Weights of a small rotation predictor.
Training: 9800 steps, batches of 384.
Data: trained on rendered scenes of toy objects such as cars, trees, mugs and chairs, 97500 training examples, 38.6 epochs.
Rows from block 11 of a small rotation predictor, named by matrix and row number. Rows with one number belong to one neuron. Each number is 500 + 25 x the weight over its row's rms, rounded and kept within 0 to 999. All counts start at 0. Numbers have three digits each.
After each neuron's rows are labels from the 100 images, of 14848, where the neuron reaches its highest value: "responds to" is what is common among them. Only what is clearly more common there than usual is listed. The data: rendered scenes of toy objects such as cars, trees, mugs and chairs. In brackets: how many of the 100, against the usual share in percent.
# fc1: MLP up (model.blocks.11.mlp.fc1.weight, 384x192), inputs 0-191
# fc2: MLP down (model.blocks.11.mlp.fc2.weight, 192x384, transposed), outputs 0-191

fc1.142:483514522509492529518510485522491528459486501529499498483464522524491476520526466472470476497497503487447467525492491446518510510505447486530525468525500521484511492488536505523526498491514517463501521496467514473509506469470519543467520458472519490517523488522468495492497490468532517520546489499504514458497482507497434475524448472513525518523480482552487506502486493460534531531520457484529493522515461471520528512446507468503482496488493504466484483527487506479479481486523480514501543439488497484554491485476538527470528491509500513467471509480439499554483511495563493485
fc2.142:454522521478543488482493503488473492540521536507516492499498507513487508514511498538582534492541477494543554522506501581495489496480542522514502512495484479482516496524502499464516527504467484545500558515522482524507501514500526452475512498507483546479488518480523486508507510497511519475503500444491481476509469513505553528512532511467515477462516506483495509504521512490503505491484481511485524504482517520482476503535497553518514501511496490480500508496483523498509502485456540465519467534477540502489488545499454467462453476468462543499483507492537505412494466512502499516
responds to: red object (37 vs 15.9); its colour: red (25 vs 8.4)

fc1.135:484510481450500504500517501508475458491482507509490516480493523523486485523492471502490516512523510491439486508506546502541492498528536514498561489507494504516462504474549500501460469468481482477434478526509517506500484505508534503502577535497493515563472531502496497484514494511565489500501504449490496533466474521546524508518463482507504475530507504483515507510508559542466480503521544473527488487473474531475510515500527514492518497494480519518493502504479489477490504495476518505498452511444517486541474511486537460473433501465487476550512503452473499522506504507464486516
fc2.135:495477466556525529464501499474545521483517544484522484503479458496524496494502521507469475464485519469533518503514467498472461479471478505473485531509512484474493507526479500515566550515495559504533517488497504463550512501484493511469431479501499489448514506516489492529473502492495487509517532552488475474517507528455463515520542513463498528482519508490495534510486462443527499466449513502511510525505484486513517546491487507501487509511504497507492494502508494483522466470513460451478526486487507529481531545539505531541544483499501550477491510515479518480494508512498481446
responds to: light from behind the camera (54 vs 25.5); yellow object (49 vs 15.9); orange object (46 vs 15.4); its colour: yellow (31 vs 8.4)

fc1.24:477506493461503499504431549468496472529485414494504485539503537495504538508487525501537475460477528508482500506505507499495498511520522519540530527482534548520526440473513506491507478533464496502499500488538524549519464438483505512518492484507551507522465536487511493483516497517487506453520488544503556512516456519494527524481510471539477490485484516508517514505558523509510500524527460506541494496500562539540521510466496505515512494507515500515487552493484500531520515483487499479495488510497483492522469509482482528507531544534512512483493521479522508540513500527530517507
fc2.24:525469524477498509507500500521479502518556514484473524512442529472491493533510511475518456522526473492514508492508505522470501527488521544473532474518513520545489518496532490489478516501512482466515498501512441473509495519478511506491524474475486454495461460491523500531483530490469495502513435486539500470529495502502484539487474490527525533525496498499501529490510439495499495491496519474449519474520455500476496473549499471489496515494453496474509518487507507418468462490520492490582499478512489500500453489466473519497469507471486456536480462504529507474525507501488450502
responds to: red object (38 vs 15.9); its colour: red (25 vs 8.4)

fc1.219:473525466503522478494465525505483495540502565512520543515497506456541504489457491501480459496523537541512534509533440508537494513483457507507467506507480486540480530516481543441481523485512528490471478496483514484480492500475495535482517471528467533504503459501513486484528480496493519517510465472513441510478527471510454466490481510511505512522503542557477495497491512490501499474544523479511492536486511508482525499534483488555513525521477493514495511474468474472525527467523500503502492467487499473538504516483557522504460470526504526475468516531478492462542479495478479529
fc2.219:515497556482475525480511510488474491515514468517457478543506490511494472527504498509483489486466495533508471471489512511508504525522486494501555516474505517509495477518470506501487478521549516451554497493510550501497531534527497490509483495481473481498454525493494439527487489483458482494465466492505459494524504490480540561550500496470519448491488489490515509500502477471451478491468454520540528491482467514494536517537526503487491510524544490542502467468528546532505477495509492522527498475471531496489517445527451498543521509483523501521526496481549494495500555485519477500
responds to: red object (35 vs 15.9)

fc1.39:512523461505494471508451482488494480500520544523514529505484545496480524461483556509514467475461528525553485492519499487520502510517516502497491512484492476447523468482556515516442490528449486506479535563478474511465501495460529513507527514470489497486469487475477500530500499534505499524511480526530461460533489525548539489513503485550533493543514545473493486529497525511456480510500492474507521506478488450511496509468523477535468498491534481529483518505491499501447496512519449492516511497487498515493466481489541501468513449484494515501508510525478508497530469441490500498
fc2.39:454504494475509487507490482486499485496502513501513503479494507520510482447513487472513525515469523460487499550483507544464467523469465538505548552488477521506462506513500502525516543489488508488497493489505519446513482487531504554512472496546503481474494524516552520463517498486507480507507525488458488462453490481558496516474494488486469511509508512551472559488508490508544505505508530480518522504473507537488519539485533534484502496510514508472501506513541507539485456560507482474501457506462531499446473501494490491503484569463519493501513503425506511520483482517505488502
responds to: light from behind the camera (53 vs 25.5)

fc1.237:493542494509508552501483438534485537456521498457506500502541511484487488503526464500475477467518540514503497520471499524495504551476520520506526484509505503539522473487509522503470508503483477525505534474536489503498513512522495520526545517510509507454452477483529506504522517544471460486467500514471514480499486476486480551503514461490509523501535510519470518505492459462494539506522486575509519559500532548517450486502487500481518549490494525498517509501504510478481511504503457474469446536522481488524511510484429477497517515536496493489440509533527492494498516512498499540
fc2.237:468517515542466518475483524507520493552498485467490487502498503480542463519527498483503510515542472482550469515527496508435550506515470506505491528500503500544484513478510494514489517527518518520467460483503547507519475467520460502521516495528473502543509497506484517493450521517566533488509500516467467485490463503488538514528449505459481508525476526490510502529490500491494507515491506492490472464496463512494516480485501458491484489525484530492496496495520516559511520507475490518528491518461479459535514489513521531522501492512501546525562532404495545507502535480488512515
responds to: red object (39 vs 15.9)

fc1.55:524521530443495518504497525528516478447548520545561533518505491466529541459499529474471507510497465500438491489440466469482526506531536497524490464511511483492511470519513468515554492508549501471504499523498575483493490486480448477442539502473524510501504529505475512495497504502525488487510498531477509490530501512523528525467512498467518500521499509503490476476482483502461481493503505518532489506451506536496548491503509544486530515481542503508526482514451496525519499513501506503496496498510530454475540494510547508487454482476520504510485482522451492499514508516517481490
fc2.55:479480525515484468524517560479501551531487495552469496502473511492472482532515473510485479466502493504588520471522519481517536497479483473493480503516512482474484491490512537496529451513482476500509511512485499475517527479530522512494513521510506496493497497460499498509517475467469510496471527469529463449440515507455511499507527495493507495460500534482481513470519483484530543534505499528535467505552522459484508530520448471508510469457450514482522486453499508454478497507494472485549498481510486504509494483522520510498483485491470521496471505533537528551485466487548515474
responds to: red object (60 vs 15.9); its colour: red (47 vs 8.4)